python train.py --arch="resnet" --train_examples=295000 --norm="batchnorm" --loss="cross_entropy" --muon_scale="original" --batch_size=384 --lr_schedule="linear"
Rows from block 10 of a small image classifier, named by matrix and row number. Rows with one number belong to one channel. Each number is 128 + 24 x the weight over its row's rms, rounded and kept within 0 to 255. All counts start at 0. Numbers have three digits each. After the name is the row's rms in percent of the matrix's.
Before each channel's rows are labels from the 100 images, of 14848, where the channel reaches its highest value: "responds to" is what is common among them; "peak at" is the part of the image that holds the peak. Only what is clearly more common there than usual is listed. The data: histories of elementary cellular automata, time running down. In brackets: how many of the 100, against the usual share in percent.
# convs0: first 3x3 conv (model.blocks.10.convs.0.weight, 384x384x3x3, each kernel summed), inputs 64-127
# convs1: second 3x3 conv (model.blocks.10.convs.1.weight, 384x384x3x3, transposed, each kernel summed), outputs 64-127

responds to: 100 turns on (90 vs 50.1); 101 turns on (83 vs 49.3); 111 turns on (75 vs 50)
peak at: centre (50 vs 25)
convs0.339 117:111131155146112107085113122128150111154098151089134163105082080110125097101152172112138131162151087164104131116124140124098165133157124083116113112144120114155122156157073094099098143122166131
convs1.339 105:165143136110144101098156142166129113147116141085097172207144124097104172085166156148094150143145121138145111118138147115122123126127123129141148133121136112127117124141151112102136112120090119

responds to: 100 turns on (81 vs 50.1); 110 turns on (78 vs 50.4); 001 turns on (75 vs 49.9)
peak at: centre (70 vs 25)
convs0.262 095:116117122107130144141129126123122121139114142139135122127096184132095122198119102208151130152100100096124092134124118144098121135158124100142123063079119120158128144109064165156128130122094167
convs1.262 092:126114120120175112111127165160122108064093151117161129143135105137116115162115097162086110109146106100127103125104109121128139132130133140107114113095093112171149118125135107137115110097145128

responds to: 111 turns on (84 vs 50); 010 turns on (77 vs 50.3); 011 turns on (77 vs 51.2)
peak at: top centre (30 vs 12.5)
convs0.305 097:114179094124148095135088095137118146143129127156123127139111146117117086157126083123129105095129112132115133129158132084102133085102100137179130123129117124166162118133088105122147111074129145
convs1.305 101:177119146173176127159111132129113141104132133113181140153137129157126167116147158145149163154104118108106133152119137145145126064109105118152183148125136144138127150128158102115150134128140149

responds to: 110 turns on (86 vs 50.4); 111 turns on (82 vs 50); 101 turns on (79 vs 49.3)
peak at: top right (57 vs 6.2)
convs0.136 094:142145144105155128144129121096114142109128141131117097135128135135118083083134072118115129091149070134143140105125138152134141119146133121161106139109159113111156113149090137134120150113178080
convs1.136 083:142145138144112123118174089127117119128139152150141141130124175177125128133153083097151103138137161135122130167152130140088154143138153139111150094162178148119160085139145130151121101133107145

responds to: 100 turns on (94 vs 50.1); 111 turns on (81 vs 50); large cells (78 vs 39.9)
peak at: centre (80 vs 25)
convs0.94 100:078151131149113129106120126096144135093055116105134128133076144094092134144096141111163134152118137120073097118140138126099144135091109169091139116121119152109119127145122134091158164147130121
convs1.94 094:078168121169138111123155108098116099116073140125131119111144131095132183099140114090113147106149132140125155113130146089104134135092117151139150099116135165165148125152119129159147187093152192

responds to: 111 turns on (94 vs 50)
peak at: top centre (68 vs 12.5)
convs0.146 092:111152186129079145138122178120135106126098162128118150096148100125113144155152114094106156144149123150115138119152113130162141094176103174110130100136104105146127112105141148135164087140120147
convs1.146 095:137142117121105170148119141190089102120139132132119128093117141127139138123109087094151113105139080159161159122115130136160111066147139140119155050152124115168128132135140104104162091162073149

responds to: 110 turns on (100 vs 50.4); large cells (69 vs 39.9); rule: rule 68 (30 vs 0.4)
peak at: top centre (88 vs 12.5)
convs0.92 088:119115131108143110081128124131132140127120114061154115131098152137116171125131134134140133151138174128156106108133111135149124171133106095083125114137109112109162145120073177166142164172118117
convs1.92 097:130131132129143146119149111113124109135086124118113114122156144101132152129080095134101114120130102135167130105096100154146107125141136113136126088101109129098137086080111114073125112157124135

responds to: 111 turns on (93 vs 50); 110 turns on (79 vs 50.4)
peak at: top centre (53 vs 12.5)
convs0.291 087:153144129166127163149130105126126117131105146151115096139110037183130102167125148135117099162146161109158136110113170103101106085151117139112131094124131177121137089114144187097130181183107151
convs1.291 095:133142152114124178136145124148114093147102139124113078114117094151083105140135108123086118121114109110144127128140137127090123125128133101080134157108080092093108114140099109125118128110080097

responds to: 001 turns on (81 vs 49.9)
peak at: centre (66 vs 25)
convs0.122 104:108188105134156172144126100076171129149130115100146192124128166111101134144058165148072133126113138098142107163127113144159119161109144138121122112120103155119121138103169071111137110132103100
convs1.122 107:133131095103188106179136105133138071121155132124148115172124122138056054122127135099104140132080152100090141134156104133155123178121114101137134116111092142174138164080102111135135097121113108

responds to: 001 turns on (80 vs 49.9)
peak at: centre (62 vs 25); middle right (34 vs 12.5)
convs0.315 091:096119154109135167155106123133113061122101152144150134166152113109089166155118091109062149113127171096151108162185121128151096143126115139160104124133122123136141139112153078102145109109126094
convs1.315 107:121103134105123147136106122126154105126146121160171103125128152132134117140115144124146138139104134125123124127164156127128163170158069128129114107106128125140103136089175109122142146148162127

responds to: 100 turns on (80 vs 50.1); 001 turns on (75 vs 49.9)
peak at: middle right (31 vs 12.5)
convs0.12 104:089157133160126098130104162118107166108084137151098119105135134161097099109092076171142084107174141149093119141114100108122119133092112118132125097165142141092137123162136139146151153106155126
convs1.12 114:119115122110139098112148149105127080088125121146101086117122112133154113095138110136174114113148145157125134088139156115133118152129097069119185099131084169155136119119143121117135147096136176

responds to: 111 turns on (76 vs 50)
peak at: top centre (50 vs 12.5)
convs0.15 090:109133139118138105114081117146122147089127117116112095121152152127107141093106157076150091070111152117116130112111117145109177126124144111088130091128144130127083102108126103162165156098131150
convs1.15 110:123147106129105104123115101088147111093157106145097137102131119101125104123139100096149161112085118112147145126133113107097132145123094081122073101102176154097119119084116125107115105169133125

responds to: 110 turns on (88 vs 50.4); 011 turns on (78 vs 51.2)
peak at: top centre (46 vs 12.5)
convs0.274 110:112128124121129122146150122100137164088125102119124141121138098104145117122110112100125102104125085136073158129115032130091157131155162091126137163116148086137122104127126127137162152156175112
convs1.274 099:123112129135123101142137088138103131137146099109166130109130172133132130125144147105117151099154117162071134106135120140119116124124162090122109149114167094149130090089171133114172140096139139

responds to: 001 turns on (81 vs 49.9); 111 turns on (77 vs 50)
peak at: top centre (90 vs 12.5)
convs0.267 084:153143154145134167146126099152164107115108191142119126139114134134121126139125135092107114128124084103083118108096106129157128134173091098109111150112169149084158104139093090141151114139120115
convs1.267 091:127138163145121084132124108195115155103181172175121113106143112099145151122117126101079094137156122126126148110123107163160110137166121094126130115139135141146134150152135129178152104147150120

responds to: 111 turns on (94 vs 50); 100 turns on (85 vs 50.1); 101 turns on (83 vs 49.3); 011 turns on (80 vs 51.2)
peak at: centre (74 vs 25)
convs0.296 096:134129121149163124145163113105136122126096166094134137094164150110189056126141112140107138139128109122175113147136111129138146141099126177126119142145124148097110100141073125121141116108128130
convs1.296 091:134111137105120110107112125177156101144187109159115120097162130096042132113135105105120118146157070104168137110135117092150151139156116142157147129120134093116146091135137128141159149130094134

responds to: 001 turns on (89 vs 49.9); 111 turns on (86 vs 50); 110 turns on (79 vs 50.4); 000 turns on (77 vs 50.1)
peak at: centre (89 vs 25)
convs0.310 103:153119077108155145157131096111163090122089107145129112177108180149142053185134121123141133158112112113101137129128144189114148119133120104098140100153114118126156147123138144135128190145144117
convs1.310 108:158111141136125163111128067123128085125092110130155144172121116161102097109108146132118122115096106128124135139108135125111124099130139135132149126155115145143136119126122110130118171129137148

responds to: 011 turns on (84 vs 51.2)
peak at: centre (63 vs 25)
convs0.360 105:101100163148092141106128142094139128120150151114145112110092129123089097137143104099097165136148129147140121066117135113147121171152136111113126087133130113083133100107121118191148133141150135
convs1.360 103:111126158104098132129126141156128157111134112118093101120108142106121129163147095128134077087151124139132134115099139165128119186144120157144176089133098145072089105103133103121091114161071122

responds to: 100 turns on (86 vs 50.1); 111 turns on (85 vs 50); 110 turns on (82 vs 50.4)
peak at: middle left (43 vs 12.5)
convs0.6 103:154174180173153115090130150126147134157156117126099135125137142172126136090170137107156090076160079142139131152176134095129121117159098116137138124160139174157101111095081099113122141089119141
convs1.6 104:147108134115124120130101100170102105154117108131107171147130138183138109095157122105146160110159145120132120129138152117080143110166115117113065116125165152135129139134115128119118105120097116

responds to: 011 turns on (78 vs 51.2)
peak at: centre (59 vs 25)
convs0.219 095:155136174085125129151102108138171179160082152086111163107074139125129138158123094124180107146163125150141151134122075111122141116128170147087100150124105128140122092158159125135141140107113175
convs1.219 097:159101165128134135111130136166134095145113110071132097112116114120103113166109139142095138117148097138123209121107081119086099157145103140134137163154133110139108145180138119091112148137094133

responds to: 000 turns on (80 vs 50.1)
peak at: centre (87 vs 25)
convs0.373 109:113134139132158173156117083096152143145133139147121110123127129156116105109165105119133117139128123149131141125078148177125105120174115149176074149113076119130133161082143136105137119093167129
convs1.373 101:145126100129131127124130114123107130134160150110137114112133109115121130171141093128165126152095129134160100149119121173092137112107132155150127090143124098151138137146106117144125141121060114

responds to: 000 turns on (86 vs 50.1); 010 turns on (80 vs 50.3)
peak at: centre (55 vs 25)
convs0.82 099:110134116096110122138127100139119130186101126155121119146113127142105118131127152118143110116087148108155084144111132116104130148131105088116168105071122128078150138107140153145136136152122176
convs1.82 108:115134092149159088106116139144125119163120137117132141115101105117112165123129144105148127134097126144104127164128115183130130133137094120116180106118098139091098135098133124105134151135129119

responds to: 001 turns on (100 vs 49.9); 111 turns on (94 vs 50); 110 turns on (77 vs 50.4)
peak at: top centre (74 vs 12.5)
convs0.278 094:145145131141134132095095135126162165127074120105130103133091091108138192123140116130115103160123114157105145124175091096082125140121140093099099116133108092151101109105153098152137126195116144
convs1.278 092:186117092129142108135160127136173164175061129120128116144107118109147107176139091149104116155102134131089134088142160110138107132074118132110134102109154139092108111126134114134119114109102158

responds to: 110 turns on (80 vs 50.4)
peak at: top centre (60 vs 12.5); top left (30 vs 6.2)
convs0.307 116:129163114159114113127087130108142114139123123115159141127108114127154134128178138116164132127117095090164131136144120142125147127146108146154112134119145132133081168141093131118097087142108104
convs1.307 112:151109097151121113132142123142150150166130152158115102089106085150166077159145120102126133135110118153097078131124087134110184126162126112155123114104144192128106148126128112086081121163105151

responds to: 110 turns on (86 vs 50.4)
peak at: middle right (53 vs 12.5)
convs0.192 115:131145149126119101132123142131139155102127113128125120125115089137111128148099179112152143131116140134113138135096064101131149135148119132109116103117096129109119158095097135111105113129086112
convs1.192 103:126120153107141143117132160160107131173147120131130117109167131177148120129098164161131141158099120118128111167130118111169170149110133149149110125090139125128106140096147095090101140150115107

responds to: 001 turns on (91 vs 49.9); 101 turns on (79 vs 49.3)
peak at: top centre (49 vs 12.5)
convs0.225 094:165148129164132105100136116158171107150121155090165117183163127132137138145129136106127078139188156113163089105120142126155115161102111151119117148120141113116155135135133097159180127164172126
convs1.225 097:142122093132107162102099155122094171139122138105121090138123100165130170136132138148154115172142141128141122093158118096121122111120091109120157113132104159138130135106121121117113101179083122

responds to: 100 turns on (81 vs 50.1)
peak at: top right (39 vs 6.2)
convs0.4 091:093111129140139149165132101119167156130147079135107107109129130116156138092126160131095136195148132136104157149147088126160088096131168116129127114140133103116127133119127114153138141157104098
convs1.4 091:094150147156117109120110153143094120130164130102126092159137132090146158109113184166109129142187119132152144107118123085113164135147105124132129118128101170148136127107121134161112141150146142

responds to: 001 turns on (84 vs 49.9); 110 turns on (81 vs 50.4); 111 turns on (77 vs 50)
peak at: top right (30 vs 6.2)
convs0.126 083:138166156156206126121107130127109128152132170095121153145124146107126127163156118132123107103142186154145098111149124085177086159121141131111124135125141113104060123146103111162116122103077088
convs1.126 095:141149092116100139140140128109213090165110162126142119122115133106112127152113122103145178092131087090133139128100125127141143089087129126155114118123161160153125110138088122109166105164086146

responds to: 011 turns on (84 vs 51.2)
peak at: centre (73 vs 25)
convs0.250 103:127068123147117143153093142117121166144126080151132117132136104138100136142111130135122148111121162150136134146112103098110136110097089137152107146132169108129158119094132142123148127110141096
convs1.250 107:138115142163157099133128108164140095130169117145096103146124130093104069146094151138100112140118124136097121164102102152116115140061092129138090138149127114097151106111110123075142172099142111

responds to: 110 turns on (77 vs 50.4)
peak at: top left (39 vs 6.2); top centre (39 vs 12.5)
convs0.63 081:102163177146084165140130101147134127122119172113145151126095101096124137152132148125152115117109126113121108108120118131128103101184102109131130107106127127080123125132173104084119146122128124
convs1.63 082:145140109144092140154119123150136122146118106162126118108098139085122127136107137096152109117131111120161122160118130110078139131107134150116133125125166158139143107108156131110109135130105163

responds to: 011 turns on (87 vs 51.2); 000 turns on (80 vs 50.1); large cells (70 vs 39.9)
peak at: centre (57 vs 25)
convs0.27 092:091127144141154143151142143096131088128115129128140141130157121112200144147093178118140127141155101079129170163131116152125137138082124140132104133116125136102136134094123147114089156122152102
convs1.27 090:144150082115131140096124118164123126120118101127119083134126116121111098135086090146069110129144106100128150111125150118114139130117134152155110122088094164131129145083076098125094144139152115